Weights of a small image classifier.
Model: norm rmsnorm, activation gelu, num experts 4, width 256.
Data: 203450 training examples, 16.2 epochs.
Rows from expert 2 of block 6, named by matrix and row number. Rows with one number belong to one neuron. Each number is 500 + 40 x the weight over its row's rms, rounded and kept within 0 to 999. All counts start at 0. Numbers have three digits each. After the name is the row's rms in percent of the matrix's.
# up: expert up (model.blocks.6.mlp.up, 4x512x256), inputs 0-255
# down: expert down (model.blocks.6.mlp.down, 4x256x512, transposed), outputs 0-255
up.322 089:525485433513533560449507469498521476514560519535526515537481521501461445572497528504517557532590511523458400533479541516528518567580488531484486511505530536529528460452523527547475529538444466503463478531486464504504463451542503504547541539518523539497516437504483596408556512521533432501537529503523457429515488489498560541555503552563489515505426509532455500418502541485557448473540495480461498497476565473568512490453508510533484519461512538480496621499519543479510446416555501496478484469529457518476496566504528510390443502474519497497484537506510490571500490541411430467559544495463525566434514554475480519476445549544513530550455525520503570387477559452464452498480465498525489462503518511490412490469556453513543483559518508450420532522484518563501584494484569
down.322 092:576525517502504454574469484538514541476527522438522464523446537484456548443485533446524399474454436515504487543612502491472440440427467512475509573522510483473511495531464508432458514441466531539504505449533504514487538492480420490502521492510482439478494517473493500511473496557546505460471472556491515514500535508402530525513550487552463557446557475476479507579528548487483477504494477477475444558568456477486497477560507559456563486504540399524473432578504480487531455553452499523509478505503570568510484492471518470526549458460515528574489465582464555528492493537461467534405459537496523450506462486447514430539412491414580501519490483562521467524580472461514496487472536466483478527473574537447522475500495528541516468498508529501561460559479519415577461512459424
up.323 102:544475539483493478510540507523535561489409516528418506454538535485512468533583480531508515436496444539545490483484592446492458491500466547546506555457564562473508549479506509481448500557428465478441451431476631495530516538534458480491473481434456519455463532450505557536531526486476509558455544441501509527491522467554437417480561487555508517535541502470481433556563446454520529563439571438527493476510492531442496516450513509467540599450528487445488510496500527490529532528568501449511542519498447505508498421489567526509472398535537516518553448567516527542525480481529424519523471530504497524529501544499439489506542532530526495476515497499399455484527480526478504476415488434510451477509470516460488563523492422502461540521521523462515528468576502540471518509402480
down.323 105:466536506541471477474486451451465485429554420502485476601470516496468515520518557504490450547489444526473433496441427407602527511470545505496503462458530490517467485516538517540536557527480491518518569499506496462484468483467488529517488519542536471453525545457509529440430575505507428468530544466511480491575420539483456514524485529499532493516558520460493482500546394432525516517523417485513505526472545486529461514592505514507423402517522468506571510503467504545501507575444528446549448441515437458505561467512557436530548532511515533567437551514468562463488457464370517504540513482545497503479523507497558503453492475517465489583489487509494528497509462490519484452445567487431513548514475490509599517509496486483487506543491441563531486441430474449527498433511529
up.324 114:575503470555542554457497443539571456527549502493502494603475514425460457491527485474507483527496535490589521431464488473546562545527537497571465442493449459454532519561523500511517509505503502515553488507472532475478549447417432519509521512472531537543544472577485526503433444472469512562556483562512521480510480473527484483530520515508458477570489471478529452515481513474524525427470502537542503476519524475478478521505458535483435509513508471423495543538465427485491527526470513468518532557562493466535530431429500424532468567425493501457498576497533389449529495498497519455431498494507500444487474465501496532461556449477494450559473420482477508462452474545515461456435551461445541560456550479488497492507468398559564522512509513520478415477514459433554612447453492
down.324 117:477475474491514513571541516443474551529428551471544521470512499481464509474507551524478497508544518525484463504520508482506480437500547545459523548541506503503527539470504546454535438521470477545505477538437546485557584522461519526499455451481510490543528555477421491433615501497525512444520520510520426514480557387477543465461430432573525479401504512480460586474489480563482492551455463464447518560523432461491475482546530459489515457489479475577453500496438469537518463481425493512491529469416482483506489506518474487463479448511512472494439493559438588465437447513514522577545451536390454562454552526481507494476471508519509490489517494476580468563476446469498517552406489454518477480462494486548468491525472501538488504486519507444534518499519561539399431471587484
up.325 105:472526553516412523497486506530456545528490424606467536517496495449562513461517488530554456518497481517412528479449493544549479442507533498505534478499496629515524482535513499500538570629563483511448553505502509443527525448466487494473495525503481470539558489527448544513447441524490444493528497570533446543489442477551482455460477510457469484503510465543519465543430466479532539543537474522516532505522443433480560491549563496513574498497603458499472497513468465509462506472528485501462540520560475476525456532543531467513458542466429592498520537529514452441482504503515516464509599431507591543484567599441554564543418503444577452519468506532556474496543595500518490529502494593484501505488497484489524532482510523483532480520519546539484480525491523535508489544460478
down.325 104:535477479474537507519519487433557490513446560500480503474490458585479424557533490491505488541483524494495523464479593440549556532558532515610520530443459462451474500488564514519539539490422552476463517470494483522522557519466574537419591524439477526466528561491535476479450591498511542502503504477570508475487443520478512467532401455551533501415465506473507485471524572446546572502484508491449452546517535483475479560521474522507466518461412506475487510484470528477581557501507447462542533525529521498458483452520548474488525456520512476565452473522511488467496478477466469500493467489496447420546468449596523480524535568497485586533430536500454498493515432499543521502506439474496570553456547550574540497488583447535492506542501555416532475501512504417497531484514478
up.326 073:546572427442542501498470427495484514533495510519472512512520497494495496526516473518448503556506484535456505519556459553520486500525458486527527492532522514496481513468421408480471434408485514466552509572536545511534484523466444447499464473465487549470491510489528525495479528402489551531462524480537546584566411522527385491471399538512556450540462476501473465545517562450454464444511540479444532499502598505457430458603419508536507499472535457520492488499438435516518446493480482483545583514498445544483489504484520468507474476415456469533474504501534490495519548524501493439517494475505479524524393532500459474538531473531554502416506429577526578513518549514556510544505438595486535464527479456466466444520493494503511524480461534569457490554534500476541566521484479
down.326 077:538535510515503522546477561465494434482506470469469497526469481471473503511513524525511503512552486458537451468444559482422546428502488487455482525497494496484483537446492523411460525557555527514538502452511463614542483473487529479410460522504437527512552439413473398500521508494459513482494439511527478470479467550458525524546486504501483492474520564456509476544509517554538551554472454475460451482455517442468529427494479478506483444523476502530499511479483552490495535591510524538541522472460515512500507536538496507412489530620542572504416517499509593423540481484418485566527537524502472551493544570478444506500371522520479508541465549493499464505451556449488534421494455417505505509472523490524524500504517481533531573557439569559521481415434480545524433480485495
up.327 118:513505494526477545528544470501388447473501549517477429447567506486477460490488516433452453561571536489486472466498532520520539551545540469479482510477452451496521471475484550499522531503498424477489523498411485473492520480527577436568493488558484465515517510521532522458531467554520498517488488509398555518562544501472453498523564494507568489515468534518483475512531481517552458501500455508565426482523523489514511525526476501521489468556427558509463432572521459520560399509537470526508527526556451446490481486451468504496502557515506517520506554461500447554516510515497529527387549489444455429630504484565504499435551524419549418532484533561444452535512464445484529468437487468444424518494492512482564487436516536465430499497488568426516454518549447495496523570485490
down.327 114:508511550501514567501537468468439457509403567490506505517548483486532501478437455545497483452523473540533415485546521577514469538551472543511455475454469516508447493496494488469530511664437444609460500467523475447479511542527496557467541447465517488506493538518454567525456489515622533541426437568547449514472532477534488496463472452492440453521486516539444495449511417466531438494514535480449468513522445501481481555559520534449480522439476499452455529522555538501486528431545604431550465486522494519432496418426474430477517478492483558516539464513480514556546444479533422540472519491527489514508462495442470496519528476464434504463503522448525511472488510545489542505511494508506506488505459513516469542490486559470536526507516437424506538501446429509506545519446492
up.328 103:520441480516500547524500527492522514499389552453511517581501413475534434445464533521534539527513432559474542534461460463519523577509434486539481580480460501487438446466475490492480479502409475517417618438446566559456427542492572550487449468542452449476418456548453554535542506451531484483481447561455533557504527538493503523478510493502498489499497467543500480481512499528519440410556519489462492463482503527515471456470522510472508433503533461518591433497499524509532514480557512487511484517455492507491502519538443475508478502475559553489483468604493540523507538439465544549558524492504492485437457522529468569470475454526565491529526475532459528513503528527440532398474481502530491499541553513504549456487533494575504547514488461535587430464435549516451452486481497
down.328 107:442548516522539471488469484486548474470529424566481517442487507549471576483567480551503591422460442498489524507512484514481491521505489472503513509550529489470471483568547462473476518533439546481482517486443504457516484511470512455534548542440508539558490454508524529525445529535465477511541544515499516419475503475412492564534508437466504454513537561497512511431456513489458453500440440466540538502482499500466481465525459453532526536559530472479467520488562432536495495468452440465519482617521491426506537441441531412551502503573481526412452549429537479515546480474519464505496459496535439522484497431486479491486475439562507513445516579573459491524450444499489457502442460488581588450502521453464486587436499556490507475484473443497497510558522471449596457514425502
up.329 112:506543527493435470449526592451425547519498543472512466528560539523605502568539528481474567512507566567607504620519468453499495407509507557548488504502536533560458499486476492512493467510539510527481562514460480473523551440501491505443584549520525542474507486462484537516483489487478458496472519499437499505441479460526467534447458539496492485534526472529439541536510541437521436472515471521455582547524524508422532522554522570525504405531535468513500501483482530464426502536471500431511476522430566531569498514621491458508583575536505533479457558403555518497571514514501565504516497491481500542503530442465485494489568556492511535558481548507510571517518464435457511505510461569548508449545480547520485486467461510513475526466508476471485473453507498504525477496490560
down.329 111:531498531471553555530440546507535442442529476510519510503483501491497478486457494513501459533509475500528473424417493621452426503473514467520539481540451509496547478540422571472493454500493495533577571473526524525520512564568446512456512503484536452524510584492484549460469553500583531475557534524495557534521496563463541495516549520522517488491489567533437492449504494496531532537444496483555474558447510511473471475474512504500535640496518555573432513523544501539528467529492520537488479484591455519484522496439490506467443469461542467556510481513490504460441533475552489486506543570513540552472571439486520558538418493460484496471564478495526509466516552532572475527437486506445414502436535535511455612521470466406461477572543469489493514513506522467508553468424499
up.330 124:407442541495547491462519561510509513528454549527550506544455494436478547516480493484451476503500487515498524439463485513538486504479481548530573578481568538502536576512456517481380503543509417502510502500569569556529548501601457511465432531498488617570496472504409496518515489509451528474541494490504531548503538443525435545487469471523528484550501469476475562483546494463420518542510534573542508505552485499490441498485446571548538455541472556557543529525483496449477464563514536546518529483534493465552488541397543585449446518511512539513504534548522549558473490547593455442522494520487462449448502463522434567516441489495473499521544537481480500487602486525589470530500525426534526475471517532504517513465487481514491548475483485489504481555483505462451506545459495
down.330 126:486456469484530496507566494546564508487501444470433461515556513558526563508476482485606447491586585492474568457553513452543461496547525521481500476461490539563506491524509491500533518493553521544524506556457546466558568497527466513504520515488565473457544479505560457522513592508459529454518529613471526536500532471520539520527460598517551499545518516624467512483499455572559491478497516502500466444456465433515601500571547473502526449530517527542532486516491510516516601470520525529433502484470521528442471487617520515522465550535551544502539455481552522451497535475539510542517508430523447543492568432488579517471467525491510483551485495479510517485475564498509458463509465510483529526521466526472514432527561500486483503603505537536569565506530478437468503559539504
up.331 099:545528503559480516528554433553480470553508590465592490494517473492481542485514555456506531450494566440529511451531564475521484516477542585533451467518454501534560554501523533502566515543508525555492509434488427525466477456428571449488499518502554519498521427486554520523510434514410542508505471515476485466464475469525536516494567481533537512518500508481504514525522435452449476464500475577516490423397535455508504520563466513564514530518521467473508545550491476491572478464557487560443470451529446429563529494553554537472529530429455511506477515439479476480499476487395491506534531544493522532464469530505580561478507470486544506479555483438465564501535471453501497534495434515528480425481430422580479443497504489481476555448540554574513490524572495504507434503532558
down.331 101:455497521499521511539472579488511400485459504493525492505534435572517446499495498541523422424483447508515447497524479475485440439487521489437549494452494493539528489465563476523505490478502448569468480502502455488480539561541510560501518479507460455500476587546464516467551527466562520522465500454506523488448508512517557533501440498496423497511519472500489509520452526500559454561490544495544544569539509523493423435493537536409575477496499495465483499549473457524467513518492507495517516546475446589445431537508432551449520515565505440486551545462539563476541516464523502484512507543489516407508580452469517578503445537533497534506540470460543408484480509526554508470545499521476508550420469568441509500378462471416535490486496514499523519438383522512503543537512406
up.332 105:479492495514489495543452498521500474547451542512535446497460502599490568487481557505488489503582476515482493407457529508518476481518514470484502496545506475538406500514422482550479487550516566437433481531478487459445429529533449501493487471502498587493514508580515508489505514519613500467517515568483498451504446553425505474479516473451509533439523491514486580438476444500489509551534505546491520507494472460421540503545541539431592529511490506441547488462523410438461534451491560562502456507479454360509502525510534460507524535479482469475539519479404533537460468438484495479439541548409534551462515454484569510482519536503580529509494458494556532515525457456418506533438476525471438508465469529528474475456511551543573549527522522463470509498489489482515456582517479
down.332 103:498456516464499533445474477489552546500468502442539481534543498518570393487471495506550467576482474509563443452433523513434540476510492473500500507455515566529547525449533573483580500446518498478524549476487556531552536484569465501469559530505520418444508475485520480513470455474452478461470449457493505498491446472566495487543498518480506459515493541495499454481581528449508513519514511490539513505481545560496518491561489579503465558459438512558493468557516432552577521477558404506493554482570474504447534552531446559493572504473462525514547537485477429534477511511515530494510521531524519482590384480456450395555496517504485428472487527496516534477448459565523525484602452518502551463527559507427505510535476477443430471486474505525491546505462590531491570463488468
up.333 085:501503510453479495481494545547508506463496546580477461457548478449471522535532450460451468565486468544454549611452537470472451557509523541504495517363436498490548567491469469486504496514460487559613489485450481559511479495461494527431510529495438521558541527475506584437510504547511530509485455494543446482542550555521460586560523473514480566492522557541499448499527519479526463490517502558519464459521467448459448491519453501501539470487591489415515483506524501522550485374576518526501443508466468459502538482533395472549414472531528509459518484554459512490495450429536482483513496518519484491478487563506535551456524471531479520428523526540493560500509582426483465443549513471482473526518439553506498464495552536516475490515427507534469544531473495510453515479515420
down.333 080:512467518501536457553463489506454613507502438534506503588439427542527466407472571470550570521534518457511456507495500408490563493489502462520449447563530562495483470500525480517441553519447532417524508470515476474500553511450447523528497503562482490502490432467487534503424499518494568575517482534529559512540461539474522525388492497567501455480471523442515506582477488483507514511533531487504483560455502602479492528559513500442540517470509427514453492486548589435505477600496518479485520561552484519481480499463576511469543503428525444494531449418528532505576502469484555500547472523567505529562502444447509526551529449528480523512460506476457456473443455511488542534425468430450472527503522463525508490437454481470502532519514506574518524513434487501522473527484537
up.334 104:456551466456463542553466470453565487481463467537407539528514460536533576504458483491458490488472508492497460463460511529510561434511479479538527520512514510491466564559510461496587460476501462452482491522509608554512442463472576440394533540478499481549504571504541571470506506523498517484488492546506553503442497511566493466423484502571467569469497518516524556441444523419490489512495442465487531516545526524474471498475454448475458539546491462509510503568493511526519529484506542542449448545477504476467486561483487497508464560445508464606463581553549523545432515567424536459540515557490453472499486538510465501547495535494529438512445443481549566472485532521473502505482471405450544573487493539493488591427550478508542479488445535539513541482436551471470518564453505
down.334 114:498527535534555479458559544547557537540560492527539478549483505498502383496589479533531511445456467530513553502442490444539507541491507495482552515495428447563475519434484506483503533474490558491566500506546525569544556487529486545551547520462483552419492554498531501527514515480478516480424465521488463467522494465500504443518554486459596454526460378500487501505566541562489497440483518510450407444493511558506549489489501542464523475423476537569588502459493466479413533581534469436502513540486501545494519449548442552514500503458514522489523470485507454497513561489581485481510492414460526537508545486513492508494492473512537495553467579536505456492535523536495486530560558499460516494494489517547498384556428474505538459482510590494464432495552449532559513537464530